config.yaml
arch: "transformer"
model: "sound classifier"
dataset: "short made-up English sentences, spoken by a formant synthesiser in many voices"
train_examples: 26041
time_shift_ms: 50
n_mels: 64
hop_length: 160
input: "mfcc"
spec_augment: true
win_length: 512
targets: ["sentence kind", "number of words"]
num_classes: [3, 7]
norm: "layernorm"
norm_position: "sandwich"
activation: "reglu"
mlp_ratio: 2.67
head_dim: 16
fused_qkv: true
bias: "none"
qk_norm: false
layer_scale_init: 0.01
parallel_block: false
inner_norm: false
moe: "expert_choice"
num_experts: 16
moe_every: 2
expert_mlp_ratio: 1
experts_per_token: 1
shared_expert: false
subsampling: 4
layers: 8
width: 160
positions: "learned"
pooling: "attention"
mixing: "cutmix"
loss: "cross_entropy"
optimizer: "normuon"
muon_scale: "original"
lr: 0.023
momentum: 0.98
nesterov: false
orthogonalizer: "newton_schulz_5"
adamw_lr_other_params: 0.0028
grad_clip: 1.0
adaptive_grad_clip: 0.1
steps: 30500
batch_size: 128
epochs: 149.9
lr_schedule: "cosine"
final_lr_fraction: 0
warmup_steps: 3050
weight_decay: 0.004
adamw_weight_decay_other_params: 0.01
Rows from expert 5 of block 5, named by matrix and row number. Rows with one number belong to one neuron. Each number is 500 + 50 x the weight over its row's rms, rounded and kept within 0 to 999. All counts start at 0. Numbers have three digits each. After the name is the row's rms in percent of the matrix's.
# gate: expert gate (model.blocks.5.mlp.gate, 16x160x160), inputs 0-159
# up: expert up (model.blocks.5.mlp.up, 16x160x160), inputs 0-159
# down: expert down (model.blocks.5.mlp.down, 16x160x160, transposed), outputs 0-159
gate.26 099:547489503494437493501549525558515537498488429543516546480511459527429552445402451580414475415383547520515533455571452505463484507453548498499513418503563486492552391466486520548520419462461505484531418500450545559473480429506500626597556482487493453528553479498455455478520535565494526483471475556574516457432494547461385497508515524456503493535373489588540444521593555547588455456457517459588485545496482597518582404487508436449520526510578374516515421470455464574506479574455515
gate.27 107:514535487511535550408563436428501539492423507614575508464473475548488491595470656504501525501519515480538529570501469553492474459465511532454461512551464509519578503522453531501476528439537399575486414456506509469483431521497465426455444445455365422613479500458561536455336501499482577595423539518551482542494525599513547503487478469448503459525576579553514549536415447475456597465502575548495495466556480456492496527495515514482496488518562541480631532469501420495480477571492515
gate.28 118:541414513552543467486438557483414398535391547525500373472581503464536423545475489580483489562484512511505550494495443481407546520537594535453492477608496481516443532595569571451449500551469442557512500550558511458554506507484534488516588488631503488533478558604546483474586528503500437549387494467467602434552463463535555396466470511506616532505495553524443477487475482428511520471536483543463547466501447525528435454488414515550378536506492538548486442561488521520520495491484563
gate.29 086:489479498413430447541526477499545468547554552452487526497552534413571594537519477412488407549486513466386477575364523559496510426502484503463601452455427608521482559539512492576525451468496430518583503581498415505415445475514516544472521557471514527531526445545524445454423520538566478544435335459467422512513473549597537492473512523523442462404475418520550515471509431470416556439542569540474484488491456520497516483496529483438560576515485593551534514458497465522515463527560508
gate.30 089:561511514465456455506527557500425524476567456454520590517453527561406361534478509557558527518523443547510506501502519514505485659509538539403450465528504451633456499491542493559488409521443477554478556436497378450486507434515477480476565603471545536434547498534493529485497510535450508551508490498513526481494521520492525426479545427398574491540384465491458509607559514495469479500602540445496514490479461471464596525510451433474496419489429442445536412453619472408519514529511450
gate.31 098:466510531654489556523424485573422529395554441528504453550473624448524484531484485408476416512496471458515529528500492494596475481503500563417542402451451454532491401557494408543529641507502466431510435516512508477487473549511511498552477451429503477540484522414447521478509487515480466513540495458620591523499459521468531464505525532531515436513470497484476462514404474410458442536528510497431457462537541460531448553516448517629529561595583530471502538506526441429502511642529504
gate.32 093:515485456427515483488435515472515481421576463578428513518542438517564488484405501514441510425546530432500563439510527532552535464519536520482400472519470489516499485552516471533534528515501431475534481552488515534539482592515521427593519510456538497533571497348605501520584469559441555488429482435467473540517468433610420451572491537587444510521489408589508446432437549536467399459498439504498509373562501515441390550586528478554514495469517548530475454465475511530480525452580387
gate.33 105:524485519485487529429414528490495478460521460505575558478556503469497486483554514580417439484382465522614436460491478414416500458567562482559549562463569601496501493589504517495489504467548442498552540465425509556516480541485584557538559487489460404537426558574420535502457477472517530498422513506489496489553578488515502510514444572515478589462517549471548457426428526540494561526580501382489560406462520502430442601431436490541481477514586448573443583394540557502448531529538454
gate.34 099:440444345434480529479569512494486500419368537566528452546553476493459577513551526517506480551362497482406533524471490522540452530463501532492616431508467507477403480545530565426479618481539462510512464534449501582479580472505544489476509557490521537431600473535455512402493487490439592528547529501422448521532522549499513571541528424524543490556589523527441435461548569397524494480571501464477497503453525447488504506461529457540493460412566470571456508525381549474486518546461452
gate.35 092:484482434537586512587498517605497476469450499498446501621528431489411458476515491486485462518580464532423464553479571466622623510482528468444466451485376504529386490464473424485491526495537573418479531463529491482466551477488463510551516509491533544493506484504495551470549461524418537446461355484550500489452545467486509485592496490515522532509576521558508484451474584522561497501553545570537413451519519604500516527637532446491471430539511435458605423485520434574580525437482460
gate.36 102:537479506405432473428477459511551439534438538478565518506507520521622560483478552526525434490479506522450490528486488449484484533533514628494601515540500482575550527464541392544485587537544542439488479486474467503542518506476531449512443519477396513492545533598537591511547489419477522554483554505530486501452526452475510412399515540468472456410462498533508566472379521485515527528517415556552478507424414450549540474435521519528620525458524476446525628426615573419457574483518418
gate.37 111:490477454514437493443493519472470495487594494604504523512456490559540421562468612488500607591563560438454476420481563457509502528548524508473492456510515492466471466501531556405379508500601522434562440476483472511543608523518402515500551512575500487473444475524523508501584621461547524549510545439515404481462486495506547522520603481423439481476373492403489532450557451430441502612507562450437454470447435471456546437470463516447541506530499505486465474447564584494501505533432436
gate.38 104:499459505611513494426562569531526366466511565505384505445519443481546498457528451474476526442506485522522463610573520492428494494443454555456449490551498576468486501437496443469558381460495437533467464473507532507607512480461560484451530591509477521589458468484506504550551484512547407443585506511520542432494634530547564525546489464653495463491485547504508468506498502440440465540401436548589488457532461495504570492422548504487506428438492602503496464425516455504447452520578440
gate.39 104:477593508508435496554467430564489473550445539485503535471518510437557452486501450473452538494493488511554463435469493426470610522512522456381626521554449544474488520534455493512465521512500446465472430510490529541579550541465444593594434552551649460529451488425544505465438452422519540483458440522508496546468480516462519508424559501606493481516489588577548627522509491478473580453475420463457566518581517502461460566554515502560463579567458475504469470558455505460659473539445482
gate.40 100:449587423602433457477420492606541546446532522469472423508470498480522511515468430422499495586511566506504498538529478543511572552513505421502504491503503509506517579505490398575603505475532461441499440552561460489577522553503516458527470415496514646399460566405493457558435549478511532445479525453457564473495496467516481541522517578453566456403437470486439469544580532488525657455424549492513430519478488490557568500404408522505546420481491573515498537540490517559455491467447480
gate.41 096:516529561576531512464479531511490465554550424503555585500439502559452472437456484468519465463521441446422486579443431532451583480424473592411482465538489436531471502468510562427419432494420482523456430518511477559437453476457558572500425493482446531510523514604536446542530569503610556556507419562493448470380400532404543458487487521531416458487488523424509509527444533548409502558528493511530583479624498455555528463503513455485558513457548445569557503469458421587533538529499547
gate.42 103:581442477584461453489470451507508540491550559481510500488403422499540499587471477455482469488506562439520460488563484455560572497538525404444508468434443446447542504472526521484444479528538389502469484439527466567480618456489504509495535452438510599473444522459471539484518545568530488450537438488404501462466538502470529500492536487484350521491500551442449566423504485453545531516488509579490555369634484445461512672479489566507570507456483552444505453498486493452581472542582599
gate.43 095:427532442495540466458433488504510480533568466490475477493575435538497573512511508602475415574397501531527535559527455618455435509557502462534479427404521450585432555514468596455598407571602402468486507445489468510496438487503525475484432463521486509494462513415558527456596488487412467481548591548530582561628452515488463442481467438441430556542513501522520606479556436511512495518468447416446401486487471511530482546504492490556498508585434550489583528481526479517499531490548516
gate.44 102:406489501619508453496460469507544468519546519489451576541474530523424417465535536554446613527519540432448462462422513579436545530476545443544486505550486459512473591476478545594447508575573528599412470520568595471425521589487495380457543562554533495497501498433447548515451398482484544472474465503430468544492514425491493509499518453529510526519513543341547449525495515545446531523502559413494516537442587448567602499491500473458444572425433508506502435498479445532511484443543454
gate.45 100:476472439475482475524487572583559444505488413497469438522396529588526562507536518441531511566583498522552573488551429437547524543539514401515498514498408479500545491551572528482512497435598568465613520527584476398461526500500559433489438377505507511531585446467466513502406490383466537481457498493522427475515525478426545429496540514468510538559502454440441523530586480478451497475541473561438504548449393490560485587543475379499453421539444583524553565544459509541493519511544493
gate.46 098:454553463518531488537452556526512545456418547541519496428438586434478499438424459573429480579422517489550534442488490545537448537516513490482438540565477473616532451568485449554476515460518489516467538479529399533383549454575561516525485514427491471500497500546474483505547372444539458497411478479439480529576461462450429531510471549431531413449544543526548493449431531588492416530522527403496426589604570518489413543485516468445506564504526524523480562495503376517459580525478587
gate.47 094:375549489489448505574429472423602561533573464489505526462401442445513481526577494547516586491422458528515442534534458522526504461466605469427485467535520514458476581592508515554493446540436470428496443491461471524558498560550521524519450445522556451481535580385505541541448594525493479405408482521458575501486458417504477490499497539518540435573458497496476461485528501525455515485429466612593529459452537467428502549557525531474569426513520473498562604398527473530563387456485467
gate.48 093:590422485448480496568626484405515584460500455530543453536471455506465514453500601436482423501575533518428417447623611514525533504473413452485501546485560509508570472509515524517419510528482473571526501557497485408517476441551485510476399541517551469450410496492475474639407527446523434554470497451430473469524504542555482495541514460458359519573502497528480524493501539600423423530513478432513534551573501458440497472532540440487490433536403438508507520493452499521530505587475465
gate.49 102:574519447518480533498437422549487495516447453530507465513531484478465446504564355579464439455476430487491509599439507476454577479525542548505457476459595487457450527491577514486498518522610455526445480503564584482617662435485480472532448536542526505478484515464550521514493588481549539560465469501543584625512562536483457518541471569497526549492651537535501443465463512515484569480529467440450508491382501514503490562514480484464547559602531472561509410508523527533435564464495602
gate.50 091:509521387529589498476519488572550461594510529431502517445491465514434489473453546449546463596508582436526482480494523508566461493541592551407439501561461541418460473477496426492564451449562514413496489398472621484501488589527469438455464490456509534492471462513598459597462518442498431400505497556489537456556462530402463521487547586523462489542551496536569520435567427510520555501662507471497511463447439572490564513531545506511537500474535512482551458553495385408482495554491497
gate.51 098:522554450446577555600524513558453443536479535405392534474420433484483519467482497501523463540528518553483423495461512466523528480539495435457493562506407559472428491493569511472443504443462360459513531484519591554443472505541421494501439482533480512480430463552433494478522492517500386567543408540529474505625437461525406474484444501484481499461431448499541507519510455562463523479500577429557519538524524530510569454524517490601466500476507437485462583551461530444461602646552378
gate.52 101:585531444550431561482474461490540554547509485465546435572443423442492546525460588448465497588419485474523514516537565577408528488551525528425587560483488596541477546483491504613518489472516538510503486620487488491439544431543546452567521508404514455566407453576528590454439437424489494500517468506372565448503502467543438485471400454534498549498544520476499492509432495529501536463547577506510493454523544516561431402549466525565514522548573523433501537510562553571520489493539369
up.26 104:614549418444512506457462493543467505426427482529482484435587484523472408432499496485502571524453522552458525538504496390540489502425532490450504530453469522516506509448538494559560451422477455501478484601484450540624501457461587441537533513529546480469479471497429466585380541603513452534511542625450476478454425599441465460543517433551514482546547540487535573568520533470476485510454506528476530496451564506583605499521508347606452413446511485555485504466454459458514505492558525
up.27 108:500614454496517559447523507415461486515479541553583534469496534542508487503457621515564544512495529455553518455554504549494498480465503529472492551559363521564565436441511570490603513422538497608491422489516473539383375539460548394554547500466381456527427450496461555473427489493565534514511503564571484487540485496574505500478532519446570525511516497445510476481396434488503606445496584542469486462515550500488471442492524493456451501475455599505558568471462472586574490556583454
up.28 110:410528546468376510501526464539581547463571534419487541547407482579515507487547562471543532532546527548481427451492572469574475494485481475528539495456442462499582470349479409510522467455465633417492544438497489473476529480523482513489451462390491504528518420489469475498443516565479538471512437530534449555520503478579570557553509514513504402519542452476476446598561502540516513533465446400607439543451576563530486570522516524462560409538497472434481497535467505516452460552476357
up.29 088:485501542494548529429488552549536560578501512451475493568534513479572607488574382467501474483489576520436405530546542511514453487464489442507491541524507472525461386499502526545441436471463453447457570448589387437495506461553438514522601509443473536437518504511421572572433496448434489548531489503540433488496511589395501500482498537482509612473521550568465483589530486518451547549395468445431551556537568508373467524498436501507584437431566533487566434543543475483543500493415500
up.30 093:508494499493573435474522495497496506536547523486541536532576483463349397590484479479548507521451494549549510511502525495521479558441519482499472529578483528628437492474501435490509433473548447629568581521491458409455553413559477540594512568515596437371560507470445466516477492447604544529444445462499562529488508468397505411491516472491553501562485476524562496547562574535526581372517438478472454470457496466473521381526522486463462502551546514512551416543524484473494551472423527
up.31 105:556517526341476454527561524440599531574525563551500501432522390460492490374524508496491544530517527513427461467498459468434540508486553425519467554484572513488566538507482538450500461504499522505488589540540448567514492443533505511438515552578465569458485477607601532514544461588488568497507474512367425435511559414550466515493504497465531537460489443538478463463561514568557520507520488442570574502420472536466574543510611464386472522458452453487504463518450565527465570393437489
up.32 096:475456477427487399537523422439531587475539501548476419474544546497507571496503552489434483551500544486455487490560419560534573449525546400457422434544533415377480537578494361424555491518545519404556553522442484539469534537492478511517506444481489530444507531555633422537533480451523472499472538488526535531413498480502488506531464543546461560499452455478393461534455586511435425484548557526538586371517572553510445496577471508560532419499482550514483466527465459564555496515566465
up.33 101:536496503415531553545460506455455475493584470476577562516528507528459480436533460583460412423465514456565473407399507451443463505567503497526511567466612589461529448495555519534524468426503501458478565545479485585537454491463561549505518450391473444569460535597501568496423461536496571533456515514435518487503569452498512520488474546451476584452495559567530446473473494551509574533594500382517534428436603512483522536435412551538507505518612444565552537393552517471504477532582471
up.34 094:491585627430492466572424562495356522426526493439450501488496457384500468449461561603428469566519507488487573533530544533518498522521476495468501431480485539585527540444509506484530522486598477520487467431488485482435517538481427500506486471450445488487568563529508580487544556409450593553434537509400508463539461508470535484478552477503425433516493553471418501571541564481593524560522539562456403535446562456486447537488484380517569543502544538494423568492508532508487620569446479
up.35 090:519446457494462484534537485512417396579497525530530558535554521502496469520469483556480467496463494566508538493502495467537508519505498491524440514505514500457563479423460538576592558424575591491585432423587513572592427505498498509492515518518540437558566543539465362493456468582504473570456513541496581448462361464515539441442519487564593421429466411497563520523433635522484583492584508376482600543471501538540517548499507497504415487486508438518505488557521495535445449532451440
up.36 097:496525534572560547525556459463406512391485529454458528491564484497429520538494434434490547475539554518527501584486446554460605476450459523461452435412500476524514433498478568479473503449535441471588397563554545505508475513565486501471507351537564481492477405385438425517511496577472456421461487532505446606548464445555472572551475504526597480517549486537436426491565399459457516444486466437525539530483587532413481485535501486502392521539465488575475473536452474520469418520549562
up.37 107:606510430535542444582516503520477612414473445565625538401478468571537562538562410469548409472507531455530505422489534484453483472400510473486522439587516451504548445503464514460552535487504550577491440503498528462522415497498545478477568520479554502493523547537470444538436457480529529502464476492464464417496470590526405499517464487544467468529497500627506464607456534493414477515573441579518481603542535444532474458428524464480536397476459375505491469443596543445561518474519502
up.38 110:530560526429457498615436505505472574509504449452537470576432568456502515529431549501515480547490558430509530392482459575557485474547477473534602489513462402532495522542501532497511623500539541494567529488486486473433610488514470571605483466462537509372524508467513485419509560498463575512413489476465484519506392512500431490468552570362466546512464453474476475539517475546540493472555613468421501544456501456454478460545431563502498514588505391514448492570557553449517511441398537
up.39 102:527424491547531470414477538427498473541602500547515395516475552517544514597441585510521441511510537397397546537547498575535475410477501550545475501512579533531455480482545483430425573472454529436498543498529502438350426524478566515465472356447477595496568486595470512528481477525501513466459586504486431430534454498508508509545488525451517510482516461478475450454491517576408426547500562466448375511436492581480495509525485445431541409466509561528520583418492529517512484561479510
up.40 100:448453440498467462521473478462501517463483479464459521502404477501555494618546517501518444421494562493469525589612440588566503523548479595519523457474423497460527542466462525518627469463541464414559472462502561450553449496502609506525428566562484602487437476464489494534457546530405487546490539434546487477528468478568415581479527473545563398469463527472504464423573477489527505441572549481492485487588563596469582561453430439464524492448502479505460458507475623573508543514410564
up.41 108:488546648446499555533467550522535486450454406434547479485550484447423421469453500539404481403460480486371530582535476442494577407465515524420538556535483524497440472541514477499444539544482515548619435465549506550525401479486481517486531525460517467488506390481492457551525478527550487572522457448495504514512511483457431482572615489518422506565487523463489491563468498489474520550471493375582562503534562550511418515477512528432488576529543502506668485508478450484514585530506580
up.42 102:413491525428505505562450504390411525495526453525450432466504599602492463444497457500509498507454524416498479482528464478478393498522445538552440534505612437491539492510460421588529485522485586443458466564486441477390510560485496548471498483611457434496572434528476436550528480485491448575447506494624441496502558462526558488531532455489501587553448595522544565546499458484567443517551547565621470503517545596461492595557528540488469571521465468533522527521504446567439509506404473
up.43 103:483537461453553545398512505523454526552432473512436532540388506514568567502498487566498484494455551480543450520490539380500518456540532435473441470545475451529506563550526446380431521562587614432541548571502523553452467473501453464482459536499546478500452351412444564535497514521519458509551491488492573553515575459486600489460398575507471475509502494550512513531456452423427393514485516468432488542418526595580512508578472502482537493366505530545415493444545466482497562530529477
up.44 093:453570442649562526473440539415495427582500534516545586433463516518508523470520452569473502452460628433513522485534467568439503427487501440588504461556571477468543547467476563505426586537560556517501508435528627513486486602502439435442551537585472494482489495441438555506450581541447550430465527524453499571485570456435526574506518405440448559472468548449563476580513568516484449482463591484443575510462527483495461469452529506544449547429468473508536467465482416471501453493519527
up.45 104:544515509583427508426585422459455573442431495468487497520564476611458609492448473599554444477461460485530531523456467548419430522471510517510557506554556532447483465486448407464527470480385525643446524428465391530499513515493557497507564562539526538510552496583477460500591469495447527605459494483475482530471508550489519523547557554454553480583475556537514513563564421575556521531574448475531549447493502453447435485484537499471577543432510512580520438457604429514554521514562466
up.46 096:500582495458592428530439495494452511505458509571541453471488539473482496477452509530521515492504546475501533514574472616537427486482526532449470467523461394603441546519479501548457533472428561464470566480468439539484514521521542519532498525382506477450491489453450483531537338509527513511423404434366474527581498558439505488508520551460524497420530527566573475508480572596528493485466474392512387575576478596466503522457593498440525585531492484465452475484488409594450515422488564
up.47 092:550505514422599504531466430434525540552478495431453503479393493470424521478542478614470573359438409542558517521545496440522559486555548519445532469466546591476479515619477525458478456457561449526557396454424447514449475580482524498492498497516531427522559512436547454477486494562465449446528491419479518504535468501517545484570489405504473473537512468516440489529559608588561564511487488539647564488521493505449443538536551460424455469532474442478538540412518528513584444425541490
up.48 096:526567588524489520485393446493493426464481518483446489499568502516451577555541454442525495500437481538573535503420463478462529505510554475558517481462446480558415549534529438533587458434469515541425613467534588490377540492471503474559541475577432555610576481512490523407539548493388619491534606493482563504498436517544481618527455549482605508474487526479527513514525480416593582437527515540480452505470500546572533520456443558541522548477567526558494444438550510435474465462478478
up.49 103:511449473535466513529539451489520486458505466557487479501409494501490475473451522547569538489567434510496532618531496425459543491451472540418452490494609507548493451488484402545540597501543393476486565535496483458526563539467461509517603540467500469466520563485594474493522514576531608416457480484549568439463459523460511586563471517494418503588652520456494545492491415524471547545462493409620528452519479407505480445536493432456519538625438533535509500503530534503346486529521464
up.50 095:609531484522455541491501506420576514446481511514524412507541508556477488484530582496510560506512448418546590497460528579461536509422464477465566473478433464478512587603523502560561570507592470501554478467434475544603574464494555494506543461502555405521548499495487446521454467475511548521544494464530564491474516599429511625410548481531461434472457544549502450452538466520465466458501477550560538438369512501460559539525526452524432541415417562661425506442472467439454539529476463
up.51 098:496544570525450474461500552400436498428408511555586539575556557498579520471500598486472484532482531556514533563572462527479490463508508521544474451505488536482498490397434455484586557472535587434433513492459479427549477442431567554587472598506590516563537513424519532509462460447466646466499625477499506466470405545519535533441577433515459439503581497513496563500518501420552500553461469603502500489484478465491479528451556428515466465540536507607505355463488478466481480449486515
up.52 109:556492406509490579518472499505577538437522423524568405532434454500500555489370538426540504523510567526463426541495530573411499491498497550452522528513455531527474545490419517601520503482570520526473515582516435508412555441533555454512521457442539468476478442494481565488406448434489451435577487541383509547518564501458504519494442407509508574486545544468452490515443501463468520473455555519505650533489597560537518410492474456582490540575477565451512379483584562566454524507549477
down.26 103:512505526406487450505593575542492460480475472466487499594519498536464499492527625428479541466462522522419546475449523478456554569485463454513527517446426543411470454420519456496517517511479580548488496477559571479421576488450437489516552520573471566436503542483421567555587472545478545515525555469545444442556451450465425535440591530495553579510536415516493418479433526593537465495423523538479521403497435514609532517566383528550495538519437340520457533550541484517524435516509492
down.27 110:527517511458496458486516459420573514469556499454542401501503515533439555574521482590547537531623471518469469499501471445447513468397538501535575550389387557563477460444554495443535573484534473502445472508493525501458571462565359539461501569472561549485414450500479462501472498481393497505558535515594446484560518449568665511533524454503512467462541535485587442444501480482542552468524469497521511456544498476556443499488437640532485417478544423575564499430534494522474506493563466
down.28 111:526520474545538491501450492448538472504425445499493500522467533485531443534537468541531528636434494447461503487556422485532491545499439402506506528464476454472495481460434525435448439465560359379539440478532522508570606551516570511482519371593449555530552575536525450507487558487375581486515526556470524484401482436475413504478481593505563578524498496456561442506477497423553486478495554527513555473561502442568509562517473412434546553549534523506515455484629531458429575492493494
down.29 091:468507450428506552437463524509528486474533453557471512460536461578431580473619581518526582458491484509522484441580471511502492427480433522594470395547494556461481461643477497507515550548474475531504481473479530517435490522449531519500533434471515435460481455525486470522527490465538480493531566469486507603521539522466500531492477523560562616543436459491513542512440411502518438482583631446530444543524474322492464613487425545489606442573498539440522572431463492531482556438449444
down.30 091:528562468549525533565592473556496434528588533508477514453630499588597477476491497453464458452499423482483414471449501447524590499501411520433579457414540491450451595507502508471523536466477456480562473507444462453392429503520493441413479535453519431550575597442539502408525584484535493501506547387525521551544421614452551512484480481486497485493507531497557477454421543442542452553415513515488444456573474489497493565580521591540492441506439424451474568538500532508460442425481507
down.31 101:542561453451449459484426504483528434468491475504478589468595517544473590501427579461516473524464436474479394606492558581439543474504423514519490466485551558568565489543466536434503505416468545555569454447507515490482486439504500516408500436476556502555495480507546549439521544550455512484518506535476481546577480479461539529524485559472463490439440466450644398452372556527480456485529514411493543500550431455454475525524510526503400497580509417519509471624420466614518593574502488
down.32 081:550469551391525545442454477551483620534421478469538530489526568479509560567359492493460540568531494522517520638527478488435524423451512607446510452562446464444493430551458446566534470472468432563495459548426524601581442468526459444572466448475524474517551505573548477519573450515544559597551485459526585546447455514514491565470576515489458443472473419443463540440510516504531479477457495490429421551546465422498422536435482542429578494510496508493524566507421486551494488555570504
down.33 110:508517465483471623540463514580502571498504662422495513454499497554430577524519596495612523475480548534484420516526553501490453506502473572439440601520407515514510535530531554534532441486490485448523393517527601505448460561469530421512500486521526495461377527515493515549525466454554448517398481477474453502541543474431521534515552576503473569460522494434551491497505582464471448523463497548488535473428489548478499501525438502510441516569476587416571432320423509486508553508485423
down.34 100:617547557433596511578492546553477548600461588429550459377482547479519555434524533548557526548475505431488530585479477594442437488428546505516516461548539475497540513498478474493528535487453541470506543502485420598510394415501532518400485479577534481442478522459484482490477499405491572502472546489513570472481469471503478468482445531390601462479523535500432546594497450569490524500442475497472531551354529388545512486494518540528444499493515548516398427549474561442521527462573460
down.35 090:482481478459572535499485548453434464552552467508512483493493499514534436543369526454509510482483569558517518581576492485470574433451451465445488518479476491498397477468513497475550545422564532501472538509498467508487434387509464466560529489590550453507474566620458504493482478476473494494402639467477469437576496431586441539559565516469514612548504441564443457438563498507477486580414484540505507530506493445613600581551560452590508444471508532456530455438521519536533436589599472
down.36 103:445540479522561438502488405409535475535494454465567572559518560430558461584602448499457515515448546500483498550429472486626509513494639495484603451496399424523551539414526469501528468451424527474395451482566530490447541485550483484501572499513518412446485534503442500500490518502464445532480536526513519507479445397519444537541507454597555467480475503535483558480549542544590445564480507516540395482531482578394504424550437499484457513555537553517579486558445446569472542500536601
down.37 106:448565477524507518521513581470547566446554509430506510529488527534527469382534401484374502439476418516474476519466432441636604423525482539481471524508552515485493476559519519446441474469515576405512546587461551459572429484633506489488480527580469534528583499529452546508464423562546569425535507485477428507471544509469528510594477629538472483445495617444476459477421564528466543501484555447526588490510433580471481465518451494546503517512431534488460535433532471457483462487413519
down.38 119:545459522451469461591539504480508575511534543572524488422559493536541372464464488464521475453523490428564439596517466481476550442427490469640543511579543451548424601506476523554494497560540461531533548588571430554560365496543485490447488511494503479503506496506441491568457453532458472454492549501486511457464503480411458488486430506511497444565545485431449545651458513474524565467514539508490574569516344482428473448541485507476571473489446526399507460509453488520403478541571515
down.39 108:466521486520480433495483542503535473517438499466439542479478494593527539454512478512556506457548476427418455486564495478498403555551487402394495567573451472577469511488518516518518664519496467512521548529518475508509499525456507623438543599449505428508572535623419406474577529438506452498530537547391565501534528414499502530465475442480504475580490433416577460487505492501529466452499470578533545445550481485485586506517481596490483382515540504522507411517437608488498523392492511
down.40 096:560438526516511418566473472531407433502486489478565487541619519456487470482499494487536479442567512502501480498524510488502484498583527494460576504480472502452488487464496567565511570495496440514538550454445482500426438411516521499453528484452520434466492561455550550486478425499637509444532529492445564414504421375456447439569539559403535493475435547456489605545586488480608461490537497485486478417508592461455465476496412507525406543596438480541471555549526490425460542603637505
down.41 102:488511463595527509497500525505490472471518446470532514600456485583512484459488530570477511510430491544550420457501601441376544518582555466430590476513418468476554572514516467557612510485493544468480568537485492536430536520494518500485512539538576454526474528491394469401508573548539509516501375388545365582477553557469514584516575492450507506495460487572549525514486476566497547542505435584431470513429387532443507493498531503505485537497539558538442517507438378505466535520402465
down.42 112:561405518471525491528500510472484461506482607569519523460482480509562534519489536461439507419538399557504559583554577524502572519408538340517549456446423454501491580523526542516563474543476447485461486500507481503626539416480561476495514520461474510475454515568611528422504606525529458482528454379577556502353423572558456435507569569438460466529461433544537441494478463492482395553551552581501530552490489457455453453501477482521522488586536501494468493506500458496515544463509474
down.43 103:512500439400583536460526514502471557538513445514525508477423493464570526468555559614521514434457446428586574376489503497452447523479452348463471600499471514546561458551358507521503508519412583477539574433557348566525540521530493504466455476460538466535434538520542421504502583472514450454464409463572550540541514573469495496425516502463520540497469502499524489511470485460504544539479437493470605526581527475492547477503451539541488551514496504408475438482425552434475491555487560
down.44 095:512472593529515517508436412501442461566461506585485477476547457356489462520477489535559538593458687490451497520506539453423486538523491493587561480446469471515539506549508436626569517487493568458542468443524478488475457536425429533417503579502506474519442484528496402471440565508532543549543503564547599486467487495533530503566473473547549477470484377480558492414540456435465459570575492536503487402423535483488622439488508496530475449533494435492557458574505515453525524453541477
down.45 101:587461540456491455582545526497458450559502493579515486494475501484580610395552512466470474542559466493526431486463521399532466427636473552556407458521503608485540499577599424508417456428497541469451466542533527552523467494589498442587438489501479557446523579460470568525507506516419445530483541493448480525566450449456476533486573478482629477545552439516417446445572535497479531453506467462497456480494532439527432517528501611477411437504489532514455520465512590494504465484592460
down.46 109:519417472493626589483484442473453460489495406566542502492465500525583462510549462438508526603442406505523493576541454441463486487362553583527549488514499580502472579502609578460508469501449467456474578481524508479555383477438547483528538553488514452495445522382462477502493518478516498553434429430548529506520511558452491493469505489593548511458526491439502533522416525529535444546537546438448469417451427406513556507512551566533453556575496605514486427480473446547460586503553546
down.47 105:512500514603507414537483528438559455514470473544462477401531527477462448478533486471467593501484562563455477524574536502564518468449492556526446506453540480498553478500488581526468480484458617481500440467476543520507510452414481460466522484449522500485443549525465533433578537513488463552537577394500470443565465589603503426549536406574546434540529565469526510460501425596461525498427471545455437524401466514483475502526547448501539517659549578460429402557447605535573532557442541
down.48 105:501534497506521613465538507445505487507533467536540501551459518496530537526589503456475512472419492469589495484544571473567481552435503423548472538463499522465578532494567516483432478517497501523528573499493476536351440490524488340449434457494562359463450545537424453583450458460505516543524526516583497418579614510633550502622486550551502544433498534522461494505490480494457501448543468534586472488450549393469445444522442490522477553480495480468413524502568520497412586501532468
down.49 112:415465443464570420507476579605480518458464502517622476447442501535531459428560479516364440488474447527508494470557546564499497444478455463487411511571553461504578507566456500417556626471467431507460469544470473482560489557515509484490459472481572497511541499556538545421564451439518513464592549462573468564494577406457558508416483528523524464501550536435507384506513490575551474526456492428508524516466485411476529637520434573500490585533514589451497528529423535492502468515463478
down.50 086:404509562479621478562468530577568502514422521518456522484425488485540449500670500536446536521482559554453500475456533549502619484539517415516486575523488472510467517462442465484507499493381498510604498519509565515440489468484451509497526552468513462473458537492506431542494474510446405570492614420464446442463545485576447627523465503549597531548527534494475518477420544532470553496463474522470447496518413397498513514583537546555465503474450416540581496518452495594571606497497509
down.51 090:558548513506607454545443499599559530519456504528502484538435482513454460484551532507612500481475519519524486548509521474529533579406433411489509503592495546584502518433520512514449518451486522554553493583543529557443368501542443575484430524386508444497518492495497509585553411444455480458545479476427571411552486487470533538484421519496477545505490562460479555439488615539489519393505468537482478525582511483570502509435559401431518497543416479512495487629379488464464475428464553
down.52 106:458529509598525371529463568483424409562415460490523553495489456582545527527497414617560458478588473583517506509458477506476522457471527548505509425482541523515449523475376391506500478544506492506578435487559526465400535483612538508557478525538463566535419491539447424512527631492491484501521525413479491476534469504415552514496486510481504530490415504502476459507490538492583583550504471494519442501523460497456434575442443601468500582461503456465462445451573479385570532503555564